Weights of a small multi-label image tagger.
Model: arch coatnet, activation squared_relu, patch size [4, 4], depths [3, 3, 3], widths [48, 96, 192].
Training: soap at rate 0.0038, 6700 steps.
Data: trained on drawn branching plants, 72500 training examples.
Rows from block 6 of a small multi-label image tagger, named by matrix and row number. Rows with one number belong to one neuron. Each number is 500 + 25 x the weight over its row's rms, rounded and kept within 0 to 999. All counts start at 0. Numbers have three digits each.
Before each neuron's rows are labels from the 100 images, of 14848, where the neuron reaches its highest value: "top examples" is what is common among them; "patch colour" is the nearest of a few named colours to the mean colour under the peak. Only what is clearly more common there than usual is listed. The data: drawn branching plants.
# fc1: MLP up (model.blocks.6.mlp.fc1.weight, 768x192), inputs 0-95
# fc2: MLP down (model.blocks.6.mlp.fc2.weight, 192x768, transposed), outputs 0-95

top examples: white flowers; narrow
patch colour: cyan
fc1.699:494478529498493540490490453496462477498506515511478580484507493499489500500498485525485493493475528546508522505525509535486483493478505512489531522411537476488519501498517494475515556492492479467468531502522489496507499506497494440478449507467441510506447479500494503468491519497539527501
fc2.699:517527498507475536497540465494521489482519479486549506511508555504513483522545519519514540523489501492521552478518527497497475507493502505494479519511452480467480509571515535474531452467484473495532525519474470493487518455545514470523532501452456501495506479481500492496506470519518478447

top examples: two-way forks; leaning right
patch colour: brown
fc1.191:474547492503517504483502509523512484465481483521491510502520502536557504515542561519502514482496508521483489500495474475467514485484467478507452514478509530624540482487515506496470471497477519490500524499515511475504512500462511517512482494548497541454527478493508520480488509505506490532
fc2.191:520528520518472505474467504495504478500516504506534493484524483470473483502481507505512503517534430519491502500514502467489448486515537537524477494462507441495555520543503489502485485504508517512518496535472536513499485495533498517498519497485522470518481455514483468515501478527480485506

top examples: bare; branching: three-way forks; night; leaning right
patch colour: brown
fc1.212:529522495448517507505511480494512519431517489503507500491504504509469470488466514484490487474447475520498511529481477455514497505447511491518512497548514511485475471468469513522472435468498510470455485525522486508474490499508493511510515506544475521526512503509485478494498538486532495501
fc2.212:487510526457455468478447441512513474475483525499491506460492538506495542493481478466471508539545485461506515492491513501547545504498474483506508504512523536517492505535495478480463531489502489539520482576486499559481533528544526479509498490496497476517458551493474500494523494555512453455

top examples: wide; three-way forks; autumn leaves
patch colour: grey
fc1.331:493480499512470506465509497516529514511468500426436536493481535464492495483454547460475533463529461508538484526481502515494535504484448492515520500504504519515487522472465463473495494516496498506493510510474472527558501512496522521478490545486482476497534518515494507480523505501492503519
fc2.331:532513506464550543443483477543546487516536521542540463514509481515474484498532487526522500498486520502508531521572479495548508518466550457528523471508489482454484492506531525491497453476496487560493523459505474491497492485492480496478479495455507508520491509515483491530519497520476500504

top examples: drooping; wide
patch colour: pink
fc1.95:495474494482511518495483487482463471495541536493468530519498479532505439518449494505521483503487468464523495525523517475499470523527485482452520490501458502512482483469478450493509496513498509526522494540578466492529518489500502480540515511517530518512502475476496500463460490498461448485
fc2.95:517518522502484472513531511545538477477514494448525465466483456473479517488475492514507503500483535483520488519497507457490495503523489484561489462511473526502485508518548507489468511469511494520487467522452519514513469485488483492473484484467461501492503501477516476501509461527522542469

top examples: pink blossoms; three-way forks; narrow
patch colour: cyan
fc1.380:474494500532505524506501473519489524496513518477514490497493490473516475501522483456527489480487520505520497533568518529484467486474479495477530486509511459533474485513481490495495461537504511447458487479523496473484497472462508463506479504534497539473468494518475521495544506481467488520
fc2.380:484529488491547506531521527517512518493482530488530462478492549451492517544537505494509533519504499553518477516494488518508490478492465481484485468488532480459504504530495507506489514505503495497507511477507490524501529494518509540508482520520485526450486525513484518531494494526462470524

top examples: red berries; leaning left
patch colour: cyan
fc1.730:486470527512536486514503487514492492548517506483507516506500488520473519481499488522495552489499473518501521499477509498483488497509465495467485505500518517480488498455489491540500530534483472463440510538493473492513540513503523494482563470508503526529512453472546515458476504497519510529
fc2.730:534525491518491531504518462482506486519506503492544509518505519507516487508518495481502509534528466478512455523510502543480538525509515510487486493547482474495490509516490522494494490477466493532514525481492495525523477463485444521515477463476585467467517482472516551501556473576449466550

top examples: leaning right; three-way forks
patch colour: white
fc1.447:513481487437519501498508536468470467482534502501445500508497548472526539498504479469502526564505512503514494494473550524527511525521468529494481546512514461483520488517541511489482520506510528527531479481478445479487544493503527515478507470532542493493483452523465508528470493499474482479
fc2.447:506518513501510511506470483533544494500479506489476518493531527518495459531539536510508519480499502524482508495482473451455510476502521498506505471508512471553409516469518499504484516465488517520475506520483501482501521498462518504505535478494496535501547512494510482528528499481527505512

top examples: green leaves; narrow
patch colour: green
fc1.35:539490514493485475456440500500530509576462488514461511486523467494481497500481471529476485518489457517470526491477510488522531467496535496501507517494458520552518503557491521486495476523468512496523518522519458482509479500507524526457482528487476488542488475496522537470483498520514522544
fc2.35:514480477520479477495488534485509534505527511468438446511526534458516492499502508533453507535545492511517517519505481495526518524491522506498502510485522514491489505523473495519530481512445507495505522436501493505479507548498466510490548464498509505546534485502507455526509470519501520462

top examples: spreading; two-way forks
patch colour: pink
fc1.141:488503525502518484531538494492464520482516532514462574499475451504503466472483505520503530512496484507486492480480539501538514467492529489451482498488487428487516530478473483507520444518470475518455480475490521459510466519541483476507434507528474480523467490463506517518482464506451466547
fc2.141:501555501509505493517481512493493501510480519450528439479483534502512492506477513514523495524538519493483495538479450531504522489511486462498455496546502540488523499504510465491517529475534531512527499510484524503516473485463490493549534474512498469496484464494490486509529542499510520480

top examples: autumn leaves; branching: three-way forks; leaning left; night
patch colour: brown
fc1.329:492420512555536516500507478488457488550489515497486496492508489551553507513466511488516501485477534467501482514490492451472481497531481543510499487527510506548519486447507474518464520560488516478497487544536494484494511497454491470516484532472519472565510497496501507475512503512508484466
fc2.329:508531532476498483489545536519521477501513509467527473490466507478494512489485490504468494495526517514482494537493496488494519534484503456532472493503476529511476522501508507493454504477518477514496495524489508483480486487518455498484462445462490502466517523465484462560507483553533536473

top examples: white flowers; three-way forks; narrow
patch colour: cyan
fc1.131:495477529498495540490488453495461479499507515508480578486506494500488499499498488526485493492477527546509522505527508535485485493477504512489534522410536477487517500498516493475516556493493478468467533500522489496509499505496493440479452508467444510506449479501494504466489519498538528502
fc2.131:518527497506476538498539467492520488480522478484550509509509551499512484520546518519515541525489501494521551479518531498498477509492501505492477517514455480463482508571519533480522456466482476495532525520476468494494516455547516469524532500449459502494504482478500490493503469517518476444

top examples: autumn leaves; branching: three-way forks; night; leaning left
patch colour: brown
fc1.67:493433516570538505495507477478456497546468521516491495495519476559536512526476504476507504500489542486501486519485488461461499472521474553517507504518525509529528504437520465508466528553512514481517496524526501486485501510475485493509491521465505484570509508490501509475499520508518510473
fc2.67:506533521472498484486550537521531473508520511465515464493468506472495510486480491506467499494534528503481487543504491498493510533496507451528483488503479536512490519501500501490446498472525480515498500522475502483481484483510456500484471439463500497474523524466488459547504476550531536472

top examples: white flowers; three-way forks; leaning right
patch colour: cyan
fc1.65:510499518483516542491501455507452490497496538512480561497492465516472479517495484549480488504485532556520521514542514510483502485479503490477537531413521491481520485483518510501515548496500499489484538488517479499511517498482490468486445502480463504514470483519500510460487508489531526500
fc2.65:511514502514480538499546453489516486485532481497549518508505554499506494521542515514515532524495507495521543466516532497495480502488498513487488526503453479464483509578515537476524467478495469489527523523472469496492509463537515471524535502453467507498507486488497482491510460514524477434

top examples: autumn leaves; branching: three-way forks; night; leaning left
patch colour: brown
fc1.635:492436512574538505496504475474455498546466521518490495496520479559533515525478503472512505501487541489500483515481488465462503469520472553515507507519527510527529505438520464507467526551513510483520497523524503488486498515479486496510492522464503487572510507494501512476494520507517512474
fc2.635:508537523471498484482550536521531472505519512465514465492467509475494513487476492506465502493536528501479490543505493501496505536491507449525478486508478532517488521497500501488451498471527483517498499521473503487487485479509457501481472440464501501475520524466486462544506475547530537470

top examples: green leaves; narrow; night
patch colour: green
fc1.639:539491515494487474456439502500528510574461492514460511487523465492482495498483471527475485517487455515469526488477508486523532466495538495497506518496458519555520500558492520483496477520469513495522518524516459478509478500509525530461483526484477488542486477493520533471483498519510524544
fc2.639:518478477518479476488487531486512536502523515471438443509525534457516493500503495531452508533544491517515519515503480492524507521490524507496498512486520513493491499523476498515531480513447506499503522436502496507482507550500466510487550463501513506542534484504506458525506468521502522463

top examples: night; narrow; two-way forks
patch colour: brown
fc1.590:509464533543548531482517488536456497442489536506492485508464486493547503498539512504523501503495513523538470497494491457466495483477495520528454536514454490477491493480493525475456527525491502494493463572512462529472491481525448501515490510499497464528484479495507463528522545474534574516
fc2.590:523519508518536546493485540530515514466521495524495507501467490484498489457463477496545505505506511539491531457574510525520470493510484521515477477525485476467518483478511490460518501464477515514481468580496494524489510489504511512527539478496522449490498496542522506525498497501483563492

top examples: drooping; two-way forks
patch colour: grey
fc1.473:480497499542487481499492513486488521484489465469476501488579501486526544492509445502454506501510524476474517486512514423479563490532473507494480512534477505566471508516501505472500556524486458543534496498490515479498465484494506479546499497489483487491480530492480490466499482493506509490
fc2.473:492502520549482505496502484469487550490490492463533481493535497494458491567504477496500516509482489476498479475501519511494519523511502469488481495482495500491500465516499455522509495469519505470460470481525523512459540503486455509522536486507494518532498470511455499497479554558516518502

top examples: red berries; leaning left
patch colour: cyan
fc1.126:489471526516539483517507487513491493546521503485512517507499488520472519480498491519497547483500474518502519502474508502480487501506466495466481504503521519480491506459491490537502530531480473462438515536495473492513543516505522491480564470511506522527505455467549514459479505497518507529
fc2.126:533530491517492531503517465479505487520502501495543506518503522506513486505518501480502512527522466475515454522510502548477538522509514511484489489544482473496491507514491522495492494477465492533510523483489493524524479464487446519513474460477587463469515481474513546502557471577449468547

top examples: red berries; wide
patch colour: cyan
fc1.391:472516536545500494522496482467510503505520498469493507503494510531470509496516489506467548472473494546519536500480505511490497483489452522487480514482524528491491505503488489523520510518500490458445521552498483470505490502492502470478509504533512539504499481461555503445470492500499502544
fc2.391:540527489515486522497522466484520482517490511491551516512523517487508494504519504497512498534530484472515451537504508538484541513509522504493496480546472479504517513497501518477497491470474502537506526491487505522521500475468452523511482465483582466478527489481529529497549483576473477543

top examples: night; two-way forks; narrow
patch colour: brown
fc1.383:511458532534545538479518492538455496438493531504489484501467497489545505499532509504517501498497507531531470497496487455467486482479499514526452537518456488482485491479493520473467525532492504496484461573505462527467493486518450503514494505499498463533482477493503458533519554478542571514
fc2.383:523519510523543547492484539533516514476518499526498504500465486480499490460466483495543505512500510540490528455571509528518472493511484512517481472529488474469513483483504487457517499463475516513479464576495487530482509490510514515526542476500522445491496497541526508526500498501483561493

top examples: autumn leaves; three-way forks; night; habit: leaning left
patch colour: brown
fc1.51:496430525566534515491516478486453507545480519514485496501514485549542506521477508471499493502492539487505480516493492457460501477521476555510508503519518515529522496445510465517468532549504513477513493534529499494477506506474480485515481523464509485565514505494497511479509510509515515469
fc2.51:506537524469496481485549531522528473502514512464511469495467512475494519489474489509472500489532523502482489543504492502496513535493506459528478489508480529511487521497503501491444497475521480518494496526481507486481483480512457502483470437460504500473517525468485464547504483542534540472

top examples: pink blossoms; three-way forks; narrow
patch colour: cyan
fc1.142:470498498532494528503504474519493522511508521479522484497495493465511466517529482463523493471487515508516498527565519527501463484474481491480548492509524452524475484517484487502482466535514512448469498476524507474486504466454516476505473505534496548469465506512468521498542508478473477522
fc2.142:483537491492549504531521525518507518494480529491537469474495548444493521537542504493511532527500499546520477518493491515505484476485471475489479469495534481459506508530500508507497514510504494492510513477503496523504527495519512537508478518517486524450489536508484517536494489527458467522

top examples: red berries; wide; leaning left
patch colour: cyan
fc1.665:492478521522535483526509481509496495543523502485508522501508485529466517481497485519499541483493471519499523507472507501477485497511456499469475499500525520482494513461491491533503534522484477460445517534501476487511536521506521493476566479519506516528500459466546516464471491499521500526
fc2.665:530524497518492529502516463479506484522503502490548508515509517508511488506520499482503512532531469473511458520509502543474533522507516508484495491549483477496491509513494520491497492475469493535510523485486490524524481465485443522511473458480587464469519481475516546500556477575452467549

top examples: red berries; leaning left
patch colour: cyan
fc1.448:491466526506538487512503489516493488552518506483507518504501483520475520479500488521494551492498470514499519500478511494484488498512464492468487506501517517481486498453490490539499530532481472462441510537491476493516541512502524497485565467504497525529514452472543511458473504495522510527
fc2.448:534523493520489531505518465479506490513507503493545513520505520510510487507517493480503508529529465478513454520512503544481539526507516512482493491547483471495491509517489521493490494481468495535513527481491490524525473463483444520515477463477583465468516481470513553502555470576449469551

top examples: spreading; two-way forks
patch colour: pink
fc1.167:508488526530483492549481483519482510509512542510489507463462487551537466488422533506497497507505488522545485473453507496488506479534512509506466493490495501526480427466486495488505508487467517438502477490485497484553516493486534507519491517519477472503510479482528552518516535504498470513
fc2.167:499583480533496488502531511484516508514524517462450452494473514439469510553532478494475482523497505493486492484504498537487478473481521441483530506468542495498515546529463462509498496526523469512501556464499484495459486501502486501498517472500502501469513476506482487510523514515495524522

top examples: night; red berries; drooping
patch colour: brown
fc1.553:470455486478576509531522509474528498492507543544521514509557456508473546508509476547508511484504495501515481507496496510517512467501518462512467528475511525469529482478527510463559486490510479488470533547468480494519507466480502488489515503536493442512497467508543501514510484514469521532
fc2.553:489541513465419519480470507548502540464531449477514505472480544490466498487506513462494492525514495496513519483514513531453499492483500506527496481548464501506487508503479494500556493504465517494488499485477528527520493494510468503525520468478498490496525472468495454488465469512496484437

top examples: two-way forks; leaning right
patch colour: brown
fc1.197:475548490506517503483504503523513481461482486518495505496520503535556508514541558517502512484494501520484489497498477469465512491487469482506450516473509529628538482490517503500468477497483513488502523500519513475497512498460506515506486489547491539451527482493505517480491510507510485530
fc2.197:523522520515475504476469508497499478503515499507535493483525489469472478502478509504509502520531433518494500504513500468488449488513534538521476495467504441499559525543500488502480486503505518510518494533472535512494484492531494521504519495487528471524481456518484467515500478527480485508

top examples: bare; branching: three-way forks; night; leaning right
patch colour: brown
fc1.483:528523496444518506506510481493511520432515490505504502491504505512470472490467516485491489475447474520498513527482475454515494504448512493516511498551514510489474471468469513522471436470499510471455484525520488509477493497506494510510516504543476519527514504507486477492498539486530494499
fc2.483:486505526457456469474447441514510472473487523495488505460495539503493541493482479464467511537542483458508516493484513497546538503501473482507512508513525531523489504535492474476462530489503489538520487576488497559478532526542523481509497489496499476516456552494476498495523494556515455457

top examples: drooping; two-way forks
patch colour: grey
fc1.260:483499498545489480498493514488488523486491465468475499488581500486525542493510447502454508500511526475475519488515513421479561492533473506494481513535478506565471507519501506474500557520487456541534497497488518478496466485496504478546497498491485485491480530493482492466500482493506508489
fc2.260:490511520554479506496500484472486550486491492468534481494531498494454492567502475498498516507481491474494476477502524514496519520512502466484483496482493495494497473515501456527514500468516503470453470479525516512457540501486455513517535489505492519538498483509452495500484555558511517504

top examples: autumn leaves; three-way forks; leaning left
patch colour: brown
fc1.560:490433513569539503499503476478454496547463521516491498492520476559535516526475503477513508499486542485499484520480489460462499471519471552517506506517530507529529504440525468505466525555511513481514496524527503484492497513474488494509491522468506486572507508490504512473496521508516506474
fc2.560:504538520473497488483549536524531477502518510464518465494464511473489512490477491504466497491535524503481492543503492494489512536497509453527480488503479532511486518502499503489450500472523476519501500522476505483480485480512456502481469442468498503474521522466486461548504478550531532469

top examples: bare; branching: three-way forks; leaning right; night
patch colour: brown
fc1.298:531526495451516504505512479492513520431519489505510498490507504507468466488467511487489486475450475518494511530478482458513496506447513487519513492550509513482473470470468517522471437465500510470453485527525486508475491498504492513511516503545472522526514504507486478492496536487530494503
fc2.298:485509524461454468479445443511512471476483527495490507461492537508494542492481483467472506539543486457504516495490511501548546502502472486505511506514524529519489502534491481479459530490503490538520483574486494564479531524541528478511499490496498479520458553491474501496524496560512453458

top examples: bare; night; three-way forks
patch colour: brown
fc1.475:497500497440518530492492495499496507448493505486463524508458478540476505511458545468482492485444483537512505533519458454513476506470503523492488513526557504521495485444468485523500451485499499484460482509489506514515509506519485500520521498512500468526518516506491461521494544467503507490
fc2.475:486496534442464485470458443526495472448480521499491511455504538497492524498485468469474523541556469463517523472480508495526518496494479498497512514519520522511487507533493491477479533484507493525523473596484491551475546537535498489509494482502493456512442549495477486484522489531507464449

top examples: white flowers; three-way forks; narrow
patch colour: cyan
fc1.565:505488520485506544491501449502456488497504529510480569491496481509477486510501484538486491497482531554512522509539511518483496487476503499478539525409527483485519491492512506494519552492501491478483540495522480500511517499491490457490448501469455506510462482510496507462487511494537526494
fc2.565:515521499510478539499545460491516490486526481492552512512509557500510489523542508515516535531494503494522548469514526495497476505489501511490489524507456480466482509574516534474523463470488471491529521517473471492490510457542515471526532499452460508496505476486497484492512462514519478443

top examples: bare; branching: three-way forks; night; leaning right
patch colour: brown
fc1.34:530522497444516507506510482493513520429516493506506502492506504512469471491467514485490492477450472518497514530480476452517494508449513489513508495547514513487474470467469511523474440467502510475454484530522489511475494497508492511509515504543474516527516506507485476493497539485527492498
fc2.34:486509524458458467473445441510511474475485524492491505461494537501497543494481483464468508539543483460506516491493508496547541503507472485504508505513523531518487502536495475479464531489502491537519484574486498558476532527540525480514501488493497473515460557495473500494523497559511454458

top examples: spreading; two-way forks
patch colour: grey
fc1.272:478510502533475523519444539512501478537482490514538445516481472510496491477501467490504473491472542492503473497511490537484496527471488484507445522496502519424567504467499478497514448442515532478509509477500513534515510507527505504504462457523503500467477444499487538507500532479501493485
fc2.272:481557517520481467476461521502499502485514520499451494478489505514441543532515507495524511490482471501502489460464506492439517483485528487462518515491520507525485484470500512511490471504486523535477508494519449512470514497487514460478509486521540497486514497459507494499544545472471515520

top examples: night; two-way forks; white flowers
patch colour: brown
fc1.267:503479505508517510506528503509478474466498552492533506501476483505526518486515493537495486516518510532504482484505522499476467468508499519510437538488467499473492502489534518442501537533488478504482487561480439526487501482502465501505529465513481502514472453477556430498502516499542535500
fc2.267:510526501527547564496476524532497501506527488526501516513475498482474472452457500500557467499488513527494520465539511529505468486503484516524484471519490473486518485484485504467525488457471510509483452546507495533488489470523526516530552497499509457499510497520514507521495510507504531488

top examples: bare; branching: three-way forks; leaning right; night
patch colour: brown
fc1.704:534527494461525501510513476492516518441522488507515499487509502500475460484466507491488487475453478517493510534484485459510497500455512487525511491540504509474474469469469525520471433471502505470453491519534486503469489499504493519513512507546470525528512500514487482485497531484532499504
fc2.704:485511525460452466473448445511514472474484526498493505461492536509497544492478483467473507535536492462499514494486513502550546505500472479504510507509525528518493502534495475476465529488503489538521483573489493561483533524539533474508501490495499478518461557494475501497526495558516454454

top examples: pink blossoms; three-way forks; narrow
patch colour: cyan
fc1.223:468498495531496528500502475518494518516509522480520484498495490465511465520528481460520495474486516508513495525564520525504465482474483490480550492510526450521475486515480487504478464536511512447468499478525510470487505466451517480503471505533496547470465506511468522498539505479473475525
fc2.223:484531490499547508537522523518507520491482527486537465474494553446492521539542504497511528525505499546521477521494489514504491475484471477483482470494537484461503510530501511511496515510507492493510511478504493523503527494520514536511476518521485528451485523509488515535490490527460467522

top examples: wide; two-way forks
patch colour: grey
fc1.503:500497505408482479542527499471499499460530524503523491484463535506483460510509517483487491490497606528505509504442516488494433521519513499539506494449486501495498476497476485497515500539495503489491470537535483497506467511534504528482476507471499497484519526528484504538464466548480517507
fc2.503:512502493457493518504443479516527503524470497514544506506472515530474541495502516508526505520536514485487511520475468485475510521512502518475545461526492478496498498494475483536491481452528517481483530506456560503489486479478506472496501476511504504503494458475503491509533538482492498471

top examples: pink blossoms; three-way forks; narrow
patch colour: cyan
fc1.321:474494501532509523507502473520488525499511520478516491497494491470517478503521483456530491482488518506519493534567517527483464489473479496476531487508512460535476483511483488496496462540501514450458488479521495471484498474460508462503477504537497537473467496520474524493541504478468486522
fc2.321:485527492488549505531518526519515520492485531492532465480490547450495520541535510489507534524505498553519479515495492516506491480492466476493483468490531487459504508530496504513496514506504496497514513475509497525498530497519505538512481522514485526448485526512484517531492489527464468527